{
  "train_examples": 48750,
  "crop_scale_min": 0.8,
  "encoder_layers": 12,
  "encoder_width": 384,
  "encoder_positions": "learned",
  "decoder_width": 256,
  "residual_init": "none",
  "beta1": 0.95,
  "one_sided": true,
  "adamw_lr_other_params": 0.00083,
  "lr_schedule": "wsd"
}
Rows from block 8 of the encoder of a small masked image model, named by matrix and row number. Rows with one number belong to one neuron. Each number is 200 + 30 x the weight over its row's rms, rounded and kept within 0 to 999. All counts start at 0.
After each neuron's rows are labels from the 100 images, of 14976, where the neuron reaches its highest value: "strongest on" is what is common among them. Only what is clearly more common there than usual is listed. The data: simulated telescope pictures of galaxies.
# fc1: MLP up (encoder.blocks.8.mlp.fc1.weight, 768x384), inputs 256-383
# fc2: MLP down (encoder.blocks.8.mlp.fc2.weight, 384x768, transposed), outputs 256-383

fc1.256,198,191,220,214,198,218,226,202,183,187,157,180,238,238,245,169,231,174,236,214,201,224,169,178,201,176,191,196,189,231,209,188,169,222,230,174,160,258,215,165,175,178,163,231,145,178,193,199,191,188,218,217,254,200,161,195,143,209,231,212,237,218,219,178,215,219,211,216,227,233,205,260,182,205,134,213,174,206,213,155,228,208,168,182,181,177,228,154,186,172,191,219,242,168,210,172,159,201,164,169,194,177,164,227,200,264,185,211,195,212,160,148,188,168,124,201,185,168,164,227,172,159,251,224,180,256,221,164
fc2.256,234,177,173,190,215,204,150,188,198,214,167,216,161,173,221,188,234,204,110,242,222,224,188,210,249,214,210,211,186,178,179,193,219,147,206,168,266,214,212,229,186,233,263,199,217,234,169,208,229,193,206,217,122,163,183,184,194,243,221,205,180,239,221,203,221,198,196,188,168,187,231,193,229,232,166,169,175,185,195,170,170,221,158,235,210,228,244,205,216,204,171,167,210,211,205,169,194,201,205,130,241,209,247,218,184,142,237,183,176,186,172,237,169,180,245,176,239,239,201,201,212,193,166,192,213,199,189,223
strongest on: small; noisy; edge-on disc; star cluster

fc1.133,159,178,195,265,171,184,275,206,237,189,202,155,212,188,171,219,171,234,233,165,189,193,201,179,202,166,143,205,257,233,161,173,221,180,203,155,209,226,220,227,183,159,139,178,183,252,264,236,223,261,151,196,208,189,233,231,199,197,257,214,207,153,265,219,232,232,201,218,215,216,167,192,177,196,208,189,209,231,189,183,226,216,201,224,203,163,137,169,153,174,184,238,149,234,225,195,155,160,181,194,155,241,181,156,195,206,153,178,166,165,208,204,241,224,176,165,192,219,190,152,220,195,182,207,211,166,165,218
fc2.133,223,197,208,219,221,193,210,247,221,183,202,196,246,162,155,165,218,217,304,184,215,196,213,203,214,242,217,197,180,204,188,268,237,196,183,222,200,197,259,190,230,185,227,170,243,213,210,152,187,186,190,231,235,158,189,168,164,191,164,225,189,187,236,226,235,179,180,165,185,193,235,176,277,243,207,249,192,242,228,200,186,150,242,166,185,175,191,184,212,214,270,214,190,208,209,163,231,230,183,234,224,202,205,191,213,237,146,286,213,237,208,182,204,206,183,203,193,185,250,188,201,194,222,247,212,197,174,151
strongest on: small; star cluster; ring galaxy

fc1.33,200,191,201,247,247,157,203,211,254,200,176,220,254,177,225,197,194,202,219,175,217,207,171,223,201,197,238,207,222,147,243,229,188,189,260,239,205,164,252,169,184,185,163,238,210,237,170,157,186,185,138,229,226,243,227,146,222,228,169,173,156,246,201,210,199,156,249,245,185,190,186,232,147,157,140,193,182,151,165,215,250,213,225,243,195,165,184,187,191,183,176,174,164,264,182,207,188,170,217,182,192,210,166,220,160,204,171,253,236,263,237,172,135,166,177,212,193,211,219,172,204,211,202,191,190,199,142,210
fc2.33,202,196,167,184,204,211,246,229,211,213,175,215,172,238,176,181,172,191,410,194,224,170,161,191,176,238,186,192,210,243,208,192,198,212,172,237,178,220,209,192,222,190,183,208,203,195,239,165,198,228,217,156,197,190,227,227,178,174,179,244,199,196,179,217,195,224,219,214,181,185,202,193,207,263,216,230,221,234,226,207,164,180,190,201,186,198,217,184,240,195,213,183,198,160,204,205,181,206,233,262,223,209,219,202,219,203,194,236,150,149,214,242,221,212,182,219,194,218,141,208,216,179,250,209,223,209,191,150
strongest on: star cluster

fc1.358,232,234,192,235,179,189,184,199,129,172,204,218,224,176,250,235,143,151,217,193,164,218,180,150,209,247,214,185,179,198,237,169,239,201,135,171,166,212,190,166,195,197,205,182,164,199,254,183,173,227,191,218,199,216,211,236,209,198,200,194,170,157,213,226,231,207,247,172,206,201,179,211,205,211,173,216,203,219,194,167,196,186,218,213,198,188,180,236,194,141,223,225,222,234,220,222,240,182,234,212,211,163,170,202,238,214,203,155,214,228,232,211,190,143,199,153,178,252,211,203,170,173,183,169,180,280,126,183
fc2.358,181,208,233,187,199,176,239,229,243,141,207,205,156,203,157,234,194,196,420,192,214,167,195,169,191,235,220,185,226,214,179,222,208,207,193,227,199,213,205,200,210,200,176,170,212,223,180,204,166,211,212,198,230,225,181,228,223,199,195,200,189,189,207,211,226,212,177,222,189,213,187,173,229,183,186,194,181,201,187,187,189,196,220,189,185,209,199,187,194,238,185,187,217,190,211,176,213,201,186,194,201,199,229,205,219,187,146,194,183,242,219,213,201,228,182,219,215,195,175,226,190,218,208,183,215,186,243,194
strongest on: many-armed spiral; tilted; winding: anticlockwise outward; winding: clockwise outward

fc1.275,234,192,142,264,240,231,256,242,200,209,232,223,233,205,229,172,209,228,177,256,208,186,188,215,162,170,201,228,226,222,198,182,216,199,221,195,216,182,183,185,180,216,183,178,191,211,228,220,166,238,175,229,218,281,242,151,200,216,158,186,226,199,137,212,214,144,194,193,173,195,177,170,218,199,176,203,199,183,169,138,190,185,163,216,154,189,251,174,155,232,204,177,176,143,205,204,198,196,210,212,239,179,228,147,195,174,230,153,227,159,172,154,194,232,200,224,179,210,213,214,203,184,183,206,195,174,172,275
fc2.275,229,183,176,176,193,163,250,222,194,230,192,154,167,209,186,183,236,214,141,179,240,205,168,199,242,195,131,169,207,191,197,193,132,251,167,203,229,199,184,155,220,187,195,171,200,239,203,207,192,192,214,211,163,190,192,199,223,227,172,155,196,262,196,221,244,129,246,200,192,241,215,135,207,132,221,167,144,217,224,179,202,186,159,156,161,201,189,151,196,254,216,214,193,197,180,208,173,228,212,218,176,196,194,163,209,178,201,190,190,223,183,187,182,204,233,268,196,196,160,203,253,165,180,198,208,181,211,186
strongest on: star cluster; many stars; small

fc1.605,201,181,158,160,166,166,105,265,229,198,270,174,160,260,203,156,196,177,218,164,170,194,241,215,245,225,232,175,173,214,194,168,215,220,210,275,239,236,156,209,180,157,172,183,201,218,219,229,169,154,210,211,201,216,199,177,193,134,214,210,157,214,236,161,202,195,241,215,242,196,199,228,207,135,185,186,215,208,256,202,184,177,184,171,186,221,214,190,221,200,195,229,147,203,147,198,204,192,241,193,181,192,237,204,251,217,211,267,238,195,179,164,177,180,200,218,186,247,222,169,198,163,144,210,216,185,234,219
fc2.605,183,211,228,254,212,203,281,197,170,209,149,202,197,159,191,224,147,220,206,212,212,204,173,120,204,199,163,201,240,202,198,226,236,180,207,147,138,166,215,198,182,189,174,240,190,163,204,153,218,265,212,206,209,217,189,199,221,214,201,195,204,163,173,224,198,202,201,204,145,219,185,210,214,217,263,202,211,210,147,208,199,193,153,205,234,143,202,198,172,224,192,238,246,213,237,228,202,199,137,191,221,187,195,197,156,239,239,171,153,196,202,221,217,209,187,258,252,166,97,239,210,235,258,205,183,232,179,186
strongest on: star cluster

fc1.157,268,190,198,255,219,206,216,214,207,238,199,220,162,191,229,219,219,201,179,217,188,192,159,244,231,174,224,204,155,192,246,190,196,163,108,197,169,228,184,264,180,218,207,216,219,168,173,219,194,222,217,200,183,182,142,190,233,246,254,219,171,203,188,219,232,188,204,205,217,175,179,198,146,221,244,194,211,180,206,187,252,171,166,240,232,190,190,221,199,169,157,210,211,192,147,163,165,195,203,202,201,137,202,176,209,268,256,231,176,194,163,218,189,193,191,232,207,234,175,224,160,155,191,241,226,149,211,190
fc2.157,191,192,222,208,183,161,206,209,157,205,169,200,195,222,211,180,223,201,447,198,196,217,230,172,239,221,199,189,211,181,209,172,167,177,174,211,222,221,194,193,206,224,170,222,234,202,190,188,214,194,192,167,202,204,201,174,236,173,183,229,186,169,197,197,166,206,199,206,188,205,209,195,193,207,227,213,208,211,156,196,190,224,169,175,205,191,201,204,207,241,179,179,235,206,201,226,170,161,236,237,202,209,219,185,194,169,183,243,176,219,199,237,223,237,179,203,200,200,196,198,208,187,206,207,223,221,187,191
strongest on: star cluster

fc1.590,168,232,206,181,258,184,225,180,222,185,235,183,238,188,196,216,202,205,220,187,265,217,200,155,165,179,228,194,196,235,183,200,170,159,260,154,209,207,197,226,192,194,217,265,211,202,261,211,239,221,187,241,199,213,190,182,265,225,189,181,189,191,209,185,226,176,243,260,169,172,193,214,172,230,169,241,216,203,191,244,239,259,164,232,153,193,158,190,208,192,216,221,171,152,238,197,183,232,201,183,231,239,153,188,179,216,204,201,195,193,201,212,202,188,204,122,217,222,188,164,169,174,228,210,211,199,162,265
fc2.590,215,165,195,213,222,218,187,208,216,198,192,219,134,227,210,201,164,257,406,226,171,177,203,210,205,233,211,199,160,202,206,237,221,204,176,222,190,188,191,173,199,229,184,187,177,225,157,192,184,168,212,200,189,214,207,179,159,189,178,197,204,182,239,214,220,197,192,236,172,213,184,201,205,179,204,230,196,208,189,196,197,182,222,214,204,210,255,183,211,186,197,235,208,205,205,224,174,169,216,271,182,182,206,209,180,179,202,236,186,216,185,211,184,219,191,230,216,186,163,219,196,205,199,213,199,223,163,168
strongest on: many-armed spiral; tilted; winding: clockwise outward; winding: anticlockwise outward

fc1.499,197,223,134,179,152,184,230,216,159,209,187,199,238,215,183,260,141,187,231,257,235,188,177,206,195,227,225,196,207,207,237,202,194,178,172,199,191,219,154,164,199,185,170,184,174,217,178,201,284,244,260,199,174,189,215,219,209,213,176,198,148,197,159,187,207,214,264,171,193,236,198,182,240,299,195,169,219,234,259,195,236,208,183,215,137,177,222,213,161,173,209,205,185,199,161,193,182,158,218,192,207,186,166,161,178,257,233,120,205,217,259,176,199,157,229,166,161,184,221,183,203,208,204,189,224,228,181,190
fc2.499,192,179,186,189,182,187,189,197,185,181,197,186,183,218,185,224,205,212,490,183,207,181,184,203,197,189,203,186,157,212,199,187,209,219,181,202,196,204,204,213,206,204,207,202,203,219,226,206,193,213,192,190,224,205,201,193,190,215,193,192,200,204,183,202,181,212,206,194,205,184,173,235,232,190,213,226,198,194,213,166,209,216,214,185,217,197,193,208,221,224,187,183,218,191,209,214,193,194,200,189,208,202,204,180,192,216,185,209,211,227,213,199,205,202,235,209,184,200,203,213,247,195,231,209,195,179,193,180
strongest on: many-armed spiral; tilted; winding: clockwise outward

fc1.662,211,254,241,226,219,200,198,171,192,258,164,172,133,203,254,243,236,183,202,207,245,219,197,194,190,246,218,225,193,203,228,242,150,186,227,261,193,232,206,160,194,164,187,151,199,238,217,191,241,179,199,258,219,189,221,184,163,221,251,169,224,200,211,215,207,176,181,156,208,185,201,170,203,239,263,253,240,176,203,218,226,215,264,179,192,208,219,178,202,212,200,181,221,192,159,222,188,173,185,173,197,228,174,256,204,181,165,177,170,223,179,193,188,233,230,200,173,226,236,245,183,192,205,211,240,180,246,271
fc2.662,224,170,217,141,223,211,195,201,184,181,187,170,207,233,234,201,248,177,204,262,156,187,157,193,246,224,206,186,228,143,168,241,161,192,192,218,192,135,198,151,212,201,226,209,204,200,270,165,161,217,170,202,156,169,166,215,229,190,164,231,229,152,187,187,196,224,161,167,223,177,189,151,196,178,184,199,206,230,204,190,207,207,119,187,215,201,194,249,215,233,146,262,251,191,199,199,173,213,200,153,183,158,192,207,213,274,183,232,257,204,231,204,183,194,213,215,240,174,191,201,231,192,209,190,155,170,197,205
strongest on: ring galaxy; tilted; bright star with spikes

fc1.754,125,222,225,246,183,162,212,213,179,209,121,165,200,246,159,170,225,147,190,244,200,197,193,215,202,166,182,133,241,172,201,222,203,191,190,234,173,188,242,202,207,224,193,214,182,256,229,193,176,174,233,236,212,184,212,231,202,204,225,219,134,276,243,186,171,222,163,209,238,232,207,171,196,179,168,252,207,229,187,161,193,181,211,176,158,192,238,225,202,212,184,143,194,180,193,214,222,207,224,241,208,154,223,193,213,209,165,213,233,193,192,212,211,207,193,197,199,238,171,163,196,232,204,197,229,200,127,233
fc2.754,229,188,194,180,216,230,172,170,204,202,239,224,187,180,211,205,203,204,0,186,191,219,219,199,176,207,199,199,194,198,210,178,212,191,219,178,201,186,185,204,207,177,221,170,205,189,217,185,195,204,198,178,201,189,201,190,203,213,185,187,224,191,191,195,225,177,196,177,196,163,183,210,185,189,207,179,205,209,218,212,210,188,179,213,234,201,188,202,198,176,196,229,209,212,184,185,195,220,211,186,196,209,203,201,191,179,213,159,185,183,194,208,210,184,192,201,218,206,236,204,204,193,186,223,184,197,215,212
strongest on: ring galaxy

fc1.460,167,207,162,197,207,201,210,215,258,173,192,196,234,184,231,225,181,182,175,195,207,229,158,153,207,226,230,219,223,189,207,213,213,204,154,140,276,185,149,176,176,247,178,148,166,183,222,230,202,228,236,204,187,175,194,226,213,212,273,247,200,220,257,231,203,249,180,160,232,209,215,264,230,221,178,180,202,166,198,198,205,231,200,232,237,187,218,210,189,238,198,254,198,161,202,220,164,204,239,164,247,249,207,177,179,227,276,176,183,238,209,205,222,202,196,163,223,192,209,179,199,162,155,184,177,240,158,253
fc2.460,218,179,155,220,156,217,159,215,199,247,202,168,182,211,176,157,158,217,411,223,203,198,216,205,192,211,182,203,172,237,201,202,192,245,196,207,181,209,223,186,212,163,201,211,232,197,225,222,212,208,197,225,214,214,188,180,190,179,180,204,209,171,247,199,191,200,235,170,222,153,252,171,202,157,196,246,202,192,202,132,185,206,229,188,200,220,167,217,220,233,172,167,222,181,220,172,216,199,179,245,233,230,233,217,247,197,203,219,205,222,242,227,214,228,173,237,194,222,199,182,205,194,231,189,209,165,178,145
strongest on: small; round elliptical; flattened elliptical

fc1.507,219,168,208,205,137,252,217,235,182,186,204,225,231,210,233,153,181,185,230,184,170,249,192,190,102,208,198,247,168,201,181,222,235,218,200,178,178,188,187,246,199,174,206,173,187,210,260,200,196,201,188,230,244,197,159,159,221,165,218,208,240,258,207,224,200,236,184,230,188,194,179,179,210,220,214,189,212,190,200,213,233,240,193,212,231,182,260,196,225,160,224,205,195,243,201,171,236,232,236,167,203,217,196,225,178,190,235,207,194,195,190,130,201,194,190,206,174,218,163,230,236,215,212,178,203,225,136,249
fc2.507,167,173,203,184,188,195,178,220,194,184,149,166,192,238,180,196,212,183,396,231,183,156,211,191,189,189,197,222,208,227,227,187,139,245,202,203,232,213,213,211,238,213,176,204,218,226,197,212,188,226,194,221,179,206,212,199,176,208,202,166,185,177,199,176,200,192,196,215,178,215,217,181,216,159,213,226,161,181,219,203,218,176,214,185,214,193,188,174,200,230,206,184,223,209,200,179,173,165,242,203,189,178,197,189,208,223,176,205,198,219,233,217,227,230,206,214,224,205,174,204,236,188,215,211,248,179,182,179
strongest on: many stars; winding: clockwise outward; winding: anticlockwise outward; barred spiral

fc1.433,175,218,208,204,216,188,197,164,214,247,235,197,250,228,219,202,199,225,208,231,223,180,211,223,191,185,173,251,209,186,244,241,215,140,239,231,235,192,190,192,248,207,207,203,190,211,145,251,240,258,176,228,213,232,266,192,223,201,178,207,240,218,195,205,202,188,162,164,241,172,177,166,237,229,186,192,220,203,247,184,257,178,237,156,207,223,196,160,186,182,235,174,208,222,206,222,232,203,182,238,179,254,207,199,168,197,220,180,229,201,174,190,170,279,196,224,167,202,221,237,215,193,149,208,194,201,175,244
fc2.433,169,214,145,155,180,207,151,209,206,194,175,198,152,143,227,252,229,143,187,199,222,217,193,155,166,227,200,205,211,231,197,219,168,180,194,227,165,196,198,220,163,188,239,157,211,225,226,172,203,211,158,218,209,198,180,200,210,223,184,233,194,171,167,227,268,173,193,207,209,207,190,179,171,162,161,211,215,199,260,152,196,199,222,196,208,220,260,221,200,196,245,204,203,260,228,207,177,180,211,204,229,178,176,195,209,212,245,181,208,231,184,213,176,170,164,209,242,248,215,190,216,188,244,173,217,158,213,201
strongest on: bright star with spikes; noisy; small; lensed arc

fc1.6,249,189,242,243,228,201,246,256,181,232,220,272,203,230,188,220,209,158,238,155,185,192,164,214,169,279,230,192,200,142,202,160,133,198,222,229,154,156,226,166,232,199,172,181,187,179,152,161,207,200,176,202,181,209,195,147,222,131,209,234,195,180,240,204,229,197,209,286,153,248,256,220,202,172,225,191,184,235,157,214,195,162,189,201,198,204,179,167,191,147,196,217,223,253,219,202,163,260,166,177,189,186,172,228,206,197,193,226,207,161,191,176,182,190,192,171,224,221,197,222,206,242,233,205,215,216,213,196
fc2.6,192,200,266,195,205,168,137,206,186,166,222,178,199,222,169,186,231,247,267,204,205,205,237,192,205,232,170,207,203,225,230,191,215,219,176,199,188,214,179,226,213,199,197,226,183,161,230,160,190,181,201,207,182,195,196,164,209,252,214,251,172,171,276,254,149,224,233,219,145,194,208,221,182,274,170,227,136,233,145,208,203,215,152,202,180,159,189,239,242,221,172,173,241,197,198,197,174,196,227,223,203,130,235,172,227,268,194,207,203,187,181,224,211,247,193,208,254,196,169,238,202,220,180,204,192,237,244,143
strongest on: small; ring galaxy; tilted

fc1.616,166,204,169,220,208,192,195,161,133,196,216,165,234,191,204,218,135,232,212,173,156,194,219,157,178,226,268,219,223,176,218,143,163,188,238,155,203,151,179,214,156,188,156,160,200,149,192,192,189,182,256,208,192,142,202,268,272,162,221,140,228,174,209,212,230,171,177,248,163,216,198,226,221,252,199,182,163,256,217,189,196,206,239,238,183,136,201,167,188,238,176,189,183,262,204,211,239,232,243,171,197,200,183,190,209,157,254,190,185,235,221,240,174,147,192,248,218,293,207,230,125,169,203,189,187,223,198,215
fc2.616,183,221,244,192,147,173,193,221,207,196,176,183,219,222,145,233,207,198,413,225,190,206,216,208,184,204,195,223,180,232,221,205,199,182,184,211,228,225,192,200,206,214,208,196,214,203,158,184,203,242,210,215,226,194,192,243,181,197,162,229,169,180,210,217,202,226,209,215,187,202,190,190,217,166,183,204,194,229,194,173,215,171,209,152,205,239,238,202,216,233,203,171,187,178,231,232,189,185,220,246,226,238,189,219,215,200,139,201,184,217,196,175,212,219,217,196,234,205,194,220,268,208,206,177,225,165,182,154
strongest on: star cluster

fc1.419,158,184,139,182,231,227,202,133,165,206,194,190,192,159,202,220,174,232,285,163,225,209,156,131,126,224,158,245,227,214,202,183,218,158,195,184,195,191,162,220,162,235,247,217,176,250,238,192,211,213,218,217,190,181,192,223,237,191,171,204,191,227,210,197,203,193,176,213,178,184,210,241,209,189,211,215,190,213,231,199,204,183,217,189,184,165,226,196,238,209,198,165,182,207,180,255,202,219,253,246,249,219,163,186,152,201,211,234,217,236,190,127,169,189,240,260,222,172,231,149,153,195,193,185,170,231,172,202
fc2.419,195,211,211,191,205,181,187,201,204,206,175,192,210,190,177,181,184,196,444,227,181,190,191,174,188,235,188,183,216,250,193,215,178,216,186,222,188,221,203,215,210,207,205,235,213,201,218,222,181,223,191,194,196,224,213,193,209,231,204,207,221,176,175,215,196,218,206,207,178,222,220,181,172,187,180,239,197,206,227,207,193,219,207,223,221,211,186,193,207,219,179,186,215,177,228,217,185,223,221,227,201,206,206,207,228,237,192,192,181,183,205,170,228,233,196,191,214,212,153,211,220,182,220,211,204,215,172,188
strongest on: bright star with spikes; flattened elliptical; round elliptical

fc1.179,167,253,236,182,186,218,208,199,208,198,207,222,224,184,205,139,159,179,252,198,196,219,216,197,223,150,216,226,226,202,220,156,230,190,173,213,172,167,207,232,165,219,173,207,181,211,255,188,154,183,241,198,173,170,207,221,204,235,161,208,163,223,195,187,222,214,198,174,234,167,176,221,242,216,203,148,205,150,207,272,224,219,147,216,187,243,151,230,230,222,200,179,138,166,173,216,208,144,200,132,210,236,231,211,207,200,152,162,145,225,241,208,194,180,219,161,219,202,200,220,189,190,241,166,190,195,194,207
fc2.179,208,177,170,186,160,165,167,217,217,194,204,192,235,226,208,188,188,208,379,185,146,192,206,156,191,199,247,189,202,219,199,212,277,211,221,185,229,235,162,160,205,171,228,187,184,229,205,195,193,204,187,240,182,226,209,196,193,186,216,217,193,190,207,200,238,185,222,230,184,183,213,174,218,149,191,226,189,223,227,188,217,237,226,216,183,196,200,184,180,219,172,202,206,202,214,237,229,193,195,185,178,133,171,213,199,244,203,191,201,181,219,205,224,211,204,219,203,194,201,221,209,200,220,247,198,199,194,156
strongest on: small; merging pair; barred spiral

fc1.752,245,157,206,212,244,212,192,174,198,225,236,242,231,229,200,188,162,139,253,174,212,223,119,205,212,254,209,194,170,172,225,198,163,192,234,160,211,193,255,201,190,196,155,244,154,144,221,193,207,234,182,241,205,217,211,186,199,215,175,235,211,241,198,174,184,228,187,199,175,236,223,252,221,181,189,218,188,245,183,216,211,159,196,202,199,212,203,171,162,154,229,214,228,260,211,236,142,226,138,235,191,178,200,217,179,258,161,275,181,187,177,223,194,182,195,179,231,211,201,228,217,214,195,230,210,194,231,178
fc2.752,185,265,182,165,201,189,176,187,189,180,194,233,158,139,166,204,220,188,277,180,232,204,223,142,203,223,171,213,219,194,238,239,147,221,243,201,185,207,147,228,176,179,230,193,158,198,177,215,191,214,192,222,199,262,188,182,175,219,241,217,192,200,213,227,226,137,200,185,185,221,195,232,192,206,187,161,155,200,199,164,208,187,209,178,168,180,193,223,221,166,177,171,223,220,204,178,193,196,248,180,250,118,200,194,237,272,180,165,172,210,171,206,143,233,211,206,178,224,141,230,211,216,218,202,221,229,214,138
strongest on: small; ring galaxy; many stars; tilted

fc1.56,157,159,266,210,208,208,205,197,210,212,244,190,226,243,212,177,206,199,207,199,153,232,191,215,181,153,212,164,213,260,233,180,193,229,182,196,196,159,196,206,217,155,165,203,186,197,203,148,171,181,186,242,206,217,176,212,203,188,188,169,174,216,237,188,198,201,183,252,227,249,240,199,168,181,177,253,179,176,204,197,129,239,168,208,166,177,221,225,217,214,176,199,242,219,245,192,215,165,218,238,252,163,176,218,173,218,185,188,267,195,189,215,234,212,121,276,228,227,151,224,233,254,203,222,202,208,161,244
fc2.56,255,162,161,211,197,224,173,189,188,201,150,230,175,184,214,202,203,132,60,222,226,187,194,212,220,223,223,208,227,153,222,183,206,194,202,155,204,206,204,233,208,220,251,198,207,223,189,205,170,206,204,175,211,178,212,198,207,250,181,221,194,207,185,197,202,251,216,199,196,153,193,188,206,198,186,205,225,211,211,211,204,214,152,200,227,224,197,181,140,201,187,185,190,193,186,181,201,201,230,126,187,229,244,102,177,191,181,161,164,183,204,190,192,177,234,160,166,221,197,228,190,180,165,217,201,187,161,213
strongest on: small; noisy; tilted; many-armed spiral

fc1.107,299,223,230,204,271,234,214,217,154,202,222,226,167,238,188,202,224,226,143,217,206,157,222,201,213,143,203,230,210,209,186,147,196,181,269,189,223,217,230,224,209,230,251,172,206,180,222,211,171,198,210,201,229,193,224,243,199,156,162,209,258,203,214,226,249,175,191,213,213,208,156,190,166,199,179,220,195,232,185,131,177,200,132,185,198,199,219,226,191,159,225,199,225,223,200,181,197,186,222,194,202,221,216,198,198,214,236,197,183,178,214,198,222,173,216,209,205,206,170,188,196,235,253,247,209,209,185,216
fc2.107,150,222,235,185,237,142,196,198,210,189,203,198,202,227,149,185,185,185,0,202,204,177,187,184,207,219,180,159,225,194,216,173,172,197,156,236,212,214,174,189,212,185,193,208,190,259,176,185,177,180,202,163,162,205,192,216,217,214,191,215,175,194,210,201,182,159,210,202,212,214,218,190,217,223,206,177,183,196,232,219,199,220,219,167,185,213,197,190,191,212,210,203,180,246,202,205,152,202,207,237,202,183,214,196,185,203,197,199,198,186,190,151,170,198,180,210,206,234,167,183,177,197,235,153,219,230,192,212
strongest on: star cluster; irregular

fc1.322,233,206,206,203,149,228,220,167,208,137,202,179,174,179,208,227,169,169,212,210,147,201,245,146,191,179,236,185,228,216,141,226,190,234,227,202,218,217,225,141,150,163,204,209,201,222,220,230,203,172,220,199,204,169,186,263,232,243,236,199,222,221,171,207,215,184,150,200,238,241,195,177,109,174,205,182,255,214,194,194,211,164,197,187,164,163,173,176,153,215,198,189,193,190,157,227,186,192,301,193,216,195,195,234,155,193,204,205,172,238,213,143,149,190,221,163,220,200,173,193,183,184,231,195,105,213,225,171
fc2.322,226,186,219,174,242,212,243,216,207,197,160,186,207,217,169,201,201,180,440,213,222,185,203,212,171,203,215,224,209,199,230,190,171,204,162,242,217,237,215,218,226,180,187,220,196,235,203,183,218,215,202,199,197,229,199,190,198,201,185,233,207,197,222,170,209,226,217,201,156,215,223,197,278,184,189,235,182,190,236,202,208,169,194,192,212,194,189,205,194,191,169,187,189,175,218,202,198,231,232,197,198,201,212,202,198,174,198,207,198,166,196,215,242,188,138,190,243,218,165,180,211,210,236,198,203,181,182,164
strongest on: bright star with spikes; star cluster

fc1.313,179,227,231,222,195,185,158,163,200,172,207,249,223,208,168,184,201,228,239,237,214,176,217,142,198,157,242,180,206,264,213,199,215,192,193,186,186,211,197,164,183,206,134,178,202,185,168,184,184,186,227,207,179,242,154,243,167,213,166,211,199,215,171,172,210,223,207,209,166,239,206,193,196,191,247,165,217,170,182,280,201,219,180,240,176,235,162,209,153,197,223,180,134,262,189,192,228,192,175,190,226,169,190,191,172,191,169,198,193,207,205,180,173,163,224,167,212,216,186,230,134,202,193,201,193,196,203,238
fc2.313,195,179,180,204,198,208,240,216,198,192,191,153,198,242,215,206,229,168,443,210,192,225,220,222,222,195,223,203,210,183,196,197,220,219,187,220,202,233,186,242,198,183,236,204,216,224,213,191,197,228,168,221,177,197,208,192,192,178,187,221,187,204,219,211,200,189,213,218,219,170,192,184,220,172,208,241,194,181,213,175,199,188,183,193,199,171,206,209,194,211,166,175,206,192,201,218,158,202,213,223,227,223,208,181,208,187,226,209,158,214,219,235,211,197,193,186,219,214,199,188,212,208,217,223,196,179,189,184
strongest on: many stars; merging pair; barred spiral

fc1.761,210,221,204,239,162,174,203,247,171,176,201,195,228,212,206,179,200,198,229,172,222,182,179,145,216,190,154,198,168,171,214,188,147,190,155,221,202,201,198,215,240,224,186,229,152,136,255,170,207,172,218,225,163,207,158,180,235,216,177,169,221,268,220,183,167,135,251,199,170,242,143,188,171,194,207,190,241,182,219,206,163,198,231,171,243,204,181,213,165,232,172,191,240,230,205,162,182,245,240,213,192,186,141,190,214,254,219,165,196,202,143,154,266,218,236,203,199,213,175,257,157,192,219,192,215,236,211,209
fc2.761,164,186,217,174,237,188,127,233,228,245,180,156,146,184,196,226,176,181,265,234,228,162,143,238,202,250,264,176,201,186,248,194,209,205,174,170,205,225,203,241,188,159,240,199,254,214,184,204,189,167,189,240,142,216,200,210,189,217,220,191,215,216,247,193,162,211,221,194,243,162,219,238,244,223,217,217,194,242,191,273,199,223,182,169,169,191,206,210,234,192,191,194,181,205,229,168,215,173,189,219,231,211,180,263,247,191,148,178,186,208,217,225,184,210,140,212,259,185,197,193,202,227,204,206,236,226,214,200
strongest on: star cluster

fc1.531,223,215,176,191,213,177,200,230,226,229,211,215,187,196,195,239,194,188,174,230,233,208,198,201,174,145,196,252,164,215,199,201,189,140,175,149,184,182,195,178,184,208,213,210,154,195,177,235,175,227,215,207,197,223,265,179,210,212,170,181,204,240,208,146,188,209,195,196,225,181,150,215,227,193,256,230,196,222,235,127,210,161,174,216,240,196,173,188,253,187,282,180,190,219,195,177,222,242,203,205,198,184,169,215,177,193,210,176,196,183,250,219,187,237,144,199,188,191,197,205,215,173,204,239,187,265,245,127
fc2.531,178,228,223,194,163,244,214,186,180,158,134,188,201,210,208,205,198,231,83,150,226,192,199,145,209,207,205,191,216,150,180,225,211,214,194,233,180,235,156,235,238,241,196,213,226,203,216,206,228,245,219,186,148,191,229,163,206,248,241,224,206,159,206,181,214,201,224,229,221,195,254,157,177,218,167,240,197,227,200,299,203,264,180,201,178,217,223,181,169,209,183,241,241,144,177,191,180,180,208,176,222,241,166,174,221,175,150,170,200,201,207,177,226,172,224,221,238,216,231,175,173,217,198,158,237,185,168,200
strongest on: many-armed spiral; tilted; noisy; small